From a checkpoint of a small contrastive audio-text model.
Model: 6.46M parameters, log mel input, encoder patch size 4, encoder widths [256].
Training: soap at rate 0.0021, batches of 128.
Rows from block 3 of the text encoder of a small contrastive audio-text model, named by matrix and row number. Rows with one number belong to one neuron. Each number is 200 + 30 x the weight over its row's rms, rounded and kept within 0 to 999. All counts start at 0.
After each neuron's rows are labels from the 100 texts, of 14976, where the neuron reaches its highest value: "fires on" is the input token at the peak. Only what is clearly more common there than usual is listed. The data: synthesised imitations of 52 everyday sounds, one a clip.
# fc1: MLP up (text_encoder.blocks.3.mlp.fc1.weight, 1152x192), inputs 48-95
# fc2: MLP down (text_encoder.blocks.3.mlp.fc2.weight, 192x1152, transposed), outputs 48-95

fc1.613,201,241,196,216,162,208,178,183,273,188,234,228,210,160,186,275,179,177,240,233,203,190,239,162,197,243,207,178,238,231,203,209,160,147,193,184,238,202,240,152,230,239,195,198,161,211,251,190
fc2.613,183,230,203,202,235,259,211,163,184,171,188,217,148,225,192,188,207,147,196,214,222,147,165,184,194,185,271,160,229,199,210,175,219,174,166,178,225,247,214,133,193,200,266,211,176,194,224,205
fires on: "drum"

fc1.547,188,183,165,201,152,219,197,162,208,258,248,222,191,113,217,250,176,176,194,145,181,169,165,167,175,173,233,194,212,208,257,152,187,206,186,165,224,164,153,245,183,174,173,201,175,191,171,228
fc2.547,121,159,188,208,189,195,236,172,181,216,206,244,206,204,160,183,223,247,149,162,183,160,205,173,148,198,165,218,206,221,192,213,217,212,140,242,171,188,219,134,218,241,160,237,179,182,215,198
fires on: "whistle"; "hiss"

fc1.758,203,198,151,246,243,217,185,216,225,233,156,229,253,182,213,176,181,229,194,244,171,209,232,146,190,168,284,189,198,180,155,206,176,235,204,189,171,170,183,220,167,226,256,234,244,221,204,222
fc2.758,226,227,237,242,213,219,225,213,150,245,166,212,198,200,166,152,201,205,232,159,179,204,158,252,163,253,176,178,205,227,162,180,242,196,198,188,211,233,207,125,152,235,176,251,189,208,176,243
fires on: "coughing"

fc1.695,148,150,210,183,191,225,148,194,193,185,179,189,226,194,178,248,198,232,199,249,232,217,179,182,204,160,258,226,125,217,221,219,196,163,243,215,243,150,228,205,146,176,196,295,198,184,257,171
fc2.695,220,183,171,196,210,223,237,192,170,239,157,206,248,232,137,207,187,246,215,166,231,217,218,172,172,232,149,240,194,201,192,195,234,238,173,196,211,162,230,186,224,221,167,181,168,180,213,203
fires on: "whistle"

fc1.216,190,206,248,202,231,274,243,192,226,198,198,210,227,266,178,236,199,165,195,221,222,207,204,228,213,197,208,191,208,203,216,217,202,160,198,154,192,189,252,195,184,204,153,208,215,191,219,223
fc2.216,191,201,226,184,157,199,212,191,189,184,188,134,140,242,251,212,201,169,197,202,203,163,185,120,220,232,237,168,203,191,211,198,186,196,197,175,178,232,190,190,196,201,213,212,170,170,204,219
fires on: "siren"; "crying"

fc1.520,164,151,196,193,159,196,206,173,219,274,154,201,256,203,180,221,200,190,189,206,218,209,216,148,209,139,175,140,193,228,193,166,149,189,232,202,240,182,201,160,193,205,182,223,229,198,228,208
fc2.520,177,224,183,158,245,192,211,116,205,169,201,278,206,246,174,186,188,207,181,168,214,201,209,223,179,244,163,203,250,170,225,188,237,226,151,166,193,190,225,175,227,195,193,243,172,188,238,225
fires on: "whistle"

fc1.293,197,191,173,220,211,210,194,225,224,151,203,207,189,148,222,200,153,175,204,246,210,191,206,214,186,187,259,236,164,209,175,176,198,139,243,201,161,254,197,219,233,232,128,145,167,223,253,218
fc2.293,163,212,141,189,220,231,255,140,226,215,203,193,231,213,192,193,183,226,190,247,178,178,177,187,175,252,185,153,196,192,182,196,183,208,224,185,162,177,246,192,205,162,191,219,200,153,225,166
fires on: "chirping"; "ball"

fc1.340,200,164,220,173,166,179,231,189,179,277,262,197,261,195,212,190,187,201,160,189,170,228,201,176,175,209,206,181,184,234,165,154,167,234,217,231,216,176,170,170,181,149,221,165,180,255,241,200
fc2.340,174,184,146,171,223,188,214,156,208,203,211,253,219,191,224,210,187,194,180,150,203,150,212,131,145,190,172,215,193,200,228,172,220,254,144,158,177,213,220,163,195,225,180,262,207,161,237,182
fires on: "creak"; "whistle"; "zipper"

fc1.403,185,197,183,160,209,236,193,210,200,185,161,185,199,208,233,260,216,220,110,217,167,189,174,120,177,204,209,239,229,223,217,198,160,232,183,170,206,182,171,189,210,179,184,291,205,172,217,182
fc2.403,182,226,191,224,187,225,218,181,218,190,203,196,267,254,220,153,225,214,202,220,192,182,223,193,200,213,224,234,204,178,164,197,177,237,243,185,206,194,201,189,244,228,163,238,155,185,219,180
fires on: "coughing"; "door"

fc1.7,245,193,196,170,231,221,236,230,217,212,241,248,176,197,227,251,158,172,227,168,171,128,198,202,210,225,246,222,160,175,191,171,157,152,232,167,226,205,179,176,212,199,172,224,183,166,272,228
fc2.7,197,269,192,199,240,200,212,187,182,180,232,245,182,180,175,187,210,175,212,221,248,176,211,203,163,201,232,186,203,247,195,154,178,215,153,201,260,259,248,144,160,221,208,201,208,152,186,203
fires on: "coughing"

fc1.652,213,164,262,159,245,254,265,176,197,175,206,215,217,215,178,150,215,196,219,236,169,226,207,209,171,199,233,191,224,197,226,173,164,209,204,137,219,228,151,179,206,176,192,172,193,229,251,213
fc2.652,211,169,100,187,203,177,182,208,183,215,219,210,238,189,229,249,169,205,209,164,216,202,217,218,159,260,222,174,178,220,201,167,208,258,194,121,185,174,246,194,271,217,166,185,180,165,204,197
fires on: "whistle"; "zipper"; "fire"; "hiss"

fc1.521,187,220,193,210,172,181,183,198,201,181,189,185,264,180,254,228,200,203,188,168,107,220,181,216,183,192,274,194,213,219,203,192,208,187,198,231,196,157,161,155,212,202,161,203,181,179,235,222
fc2.521,158,184,129,173,218,210,230,144,195,210,223,248,210,223,234,210,197,196,176,154,203,146,236,123,136,183,193,183,187,202,235,168,223,223,141,156,164,216,233,172,224,203,207,228,223,174,208,178
fires on: "whistle"

fc1.593,223,234,201,220,199,235,184,243,210,215,187,246,224,170,277,245,139,159,205,184,225,135,206,187,183,226,221,232,208,159,155,188,182,185,162,183,210,186,192,201,224,185,265,198,165,190,187,221
fc2.593,178,274,163,223,202,225,223,243,184,169,201,236,189,182,189,205,198,182,236,235,230,187,250,187,180,188,264,172,268,230,180,168,162,200,222,213,248,272,247,156,185,217,187,241,176,175,188,223
fires on: "coughing"; "glass"

fc1.10,199,215,217,159,224,230,219,214,250,219,160,171,220,241,218,201,194,226,160,193,225,199,210,179,215,207,185,173,216,154,199,203,175,180,164,174,220,207,176,217,258,194,149,244,184,179,188,201
fc2.10,202,193,243,171,164,177,206,198,203,202,180,159,186,256,244,136,213,171,229,228,158,149,196,203,227,278,209,189,184,189,218,207,215,222,165,233,182,250,229,194,210,199,222,214,177,187,180,216
fires on: "siren"

fc1.275,180,205,192,216,191,227,198,214,174,210,211,188,248,226,209,266,219,174,139,203,247,247,262,202,209,180,190,199,191,266,219,191,170,139,181,208,171,212,190,182,156,217,242,182,230,239,220,193
fc2.275,189,159,138,178,192,183,209,217,157,180,190,177,148,267,235,221,242,177,178,238,182,152,200,136,221,189,242,142,237,186,238,238,179,217,216,192,203,195,161,161,199,228,219,209,176,207,239,220
fires on: "siren"; "melody"

fc1.759,212,152,169,234,167,214,177,202,186,184,231,196,233,187,178,222,185,191,150,175,194,232,178,177,176,121,231,177,235,211,191,211,152,162,195,197,226,149,219,201,255,114,183,167,187,196,232,169
fc2.759,165,202,156,194,237,226,180,157,180,181,173,206,215,223,227,193,223,238,122,220,203,179,222,164,190,149,207,195,267,154,221,188,193,205,210,155,209,147,209,194,231,207,170,249,212,228,188,169
fires on: "creak"

fc1.682,213,170,189,190,237,211,157,242,189,245,208,206,212,179,201,219,208,185,208,179,193,171,159,128,179,216,245,248,231,211,224,183,142,247,206,270,188,190,194,178,215,195,176,209,201,190,210,173
fc2.682,192,178,191,176,229,162,215,190,204,232,159,224,237,229,187,168,160,198,208,136,199,156,184,186,199,220,177,226,191,232,217,136,224,196,153,152,220,208,240,189,156,234,134,254,190,216,217,216
fires on: "coughing"

fc1.375,194,240,257,216,172,214,226,182,233,190,221,238,191,173,242,262,203,165,207,240,199,148,161,211,201,208,202,246,198,196,269,197,154,164,188,235,246,174,228,206,240,219,185,185,240,169,189,256
fc2.375,171,222,177,190,205,169,230,124,226,196,231,204,204,182,225,165,234,199,185,204,298,192,225,173,163,200,179,239,181,191,199,208,174,157,170,238,210,251,189,212,206,211,240,210,215,192,170,226
fires on: "drum"

fc1.755,221,224,250,196,200,191,217,235,127,186,222,221,223,178,191,247,164,152,194,201,181,189,206,250,161,249,153,263,150,181,256,144,201,218,242,192,227,187,192,162,218,253,229,201,180,226,163,229
fc2.755,210,165,149,120,199,211,215,197,147,228,196,163,230,156,192,205,169,191,173,193,210,181,260,175,197,178,166,249,142,212,222,181,189,206,214,220,202,192,214,186,189,229,208,201,177,204,160,189
fires on: "fire"; "thin"

fc1.431,161,155,184,277,172,184,146,172,186,246,144,173,159,258,192,243,185,159,216,219,196,247,211,206,210,177,172,200,219,150,209,177,174,175,149,221,247,203,202,160,207,199,197,191,194,202,226,164
fc2.431,165,225,157,193,186,188,213,175,261,219,185,156,175,244,192,219,171,165,168,177,249,185,206,150,207,189,227,186,230,224,221,187,188,193,189,152,179,232,204,192,210,191,192,230,259,197,234,165
fires on: "creak"; "horn"; "doorbell"; "meowing"

fc1.280,183,191,214,214,251,181,175,255,176,213,148,156,206,194,227,167,195,193,223,228,182,177,231,209,195,176,258,206,203,190,189,224,185,191,198,204,222,136,217,153,217,204,271,187,162,203,183,214
fc2.280,140,252,195,223,207,231,211,243,172,162,222,235,202,146,175,183,217,185,260,169,261,191,187,221,204,185,199,208,243,206,220,187,198,196,171,145,220,221,262,205,128,241,198,262,206,178,168,239
fires on: "coughing"

fc1.621,217,238,134,199,189,229,225,211,116,226,170,193,214,212,232,206,200,249,195,220,173,254,196,158,99,215,229,149,206,221,238,161,173,247,229,222,228,177,191,193,224,173,205,165,213,144,200,179
fc2.621,168,191,169,183,241,240,230,164,231,176,185,164,236,230,263,216,215,201,195,234,250,248,186,222,169,223,212,161,200,218,206,173,253,201,240,149,167,176,224,182,208,172,189,211,181,157,190,185
fires on: "fire"; "beeping"; "mains"

fc1.591,196,198,143,191,240,190,273,185,216,200,170,167,240,235,172,204,226,202,207,283,166,251,190,223,153,245,202,217,143,225,167,157,181,244,221,208,216,176,201,185,221,226,186,176,177,161,225,233
fc2.591,179,222,169,229,206,221,226,166,208,185,201,139,245,249,161,196,199,227,216,279,199,244,169,188,154,244,191,129,139,203,217,179,196,181,195,168,164,202,234,192,211,223,149,218,209,179,189,206
fires on: "chirping"; "mains"; "drop"

fc1.608,217,202,249,177,224,222,255,195,181,239,196,166,183,171,249,210,178,199,146,230,177,220,236,186,230,201,199,189,189,226,186,216,211,191,208,186,237,177,207,196,187,112,208,220,190,211,204,203
fc2.608,246,207,220,199,226,241,216,182,172,152,229,135,181,258,213,182,178,189,199,247,147,156,176,218,191,219,214,185,177,200,209,207,180,174,217,184,190,232,204,172,199,210,211,207,195,179,162,206
fires on: "siren"; "crying"; "stream"; "melody"

fc1.560,214,188,170,203,243,183,147,220,174,212,241,227,248,200,188,186,153,157,225,207,209,224,199,182,198,162,196,237,230,202,176,212,150,235,143,243,174,160,229,194,167,189,210,225,177,194,177,209
fc2.560,203,210,223,230,228,208,186,191,185,219,194,247,187,204,208,183,173,171,195,125,185,184,190,173,171,218,189,239,199,205,216,156,186,198,205,170,272,240,191,139,153,251,221,225,228,211,169,195
fires on: "coughing"

fc1.328,170,205,203,246,112,226,207,175,257,230,200,166,247,178,227,149,156,179,209,199,178,216,165,200,220,126,170,156,231,220,211,286,164,237,184,176,225,186,183,235,224,194,238,180,158,208,250,180
fc2.328,137,180,153,202,215,206,210,163,196,197,180,214,244,247,228,170,210,248,155,192,185,182,203,159,180,164,186,217,223,176,198,192,217,191,159,150,173,160,253,201,206,220,200,298,227,213,176,195
fires on: "creak"; "frog"; "crying"

fc1.170,217,179,211,225,139,165,230,163,186,190,155,256,200,219,221,225,173,215,196,183,217,138,190,226,222,180,238,203,192,159,184,239,206,183,145,164,261,218,236,203,236,180,232,207,223,185,245,218
fc2.170,187,257,198,197,242,230,217,145,172,172,203,237,154,168,227,206,188,168,222,245,266,220,242,195,156,219,251,179,172,171,206,194,188,212,180,241,227,231,226,198,207,174,237,208,179,186,240,195
fires on: "drum"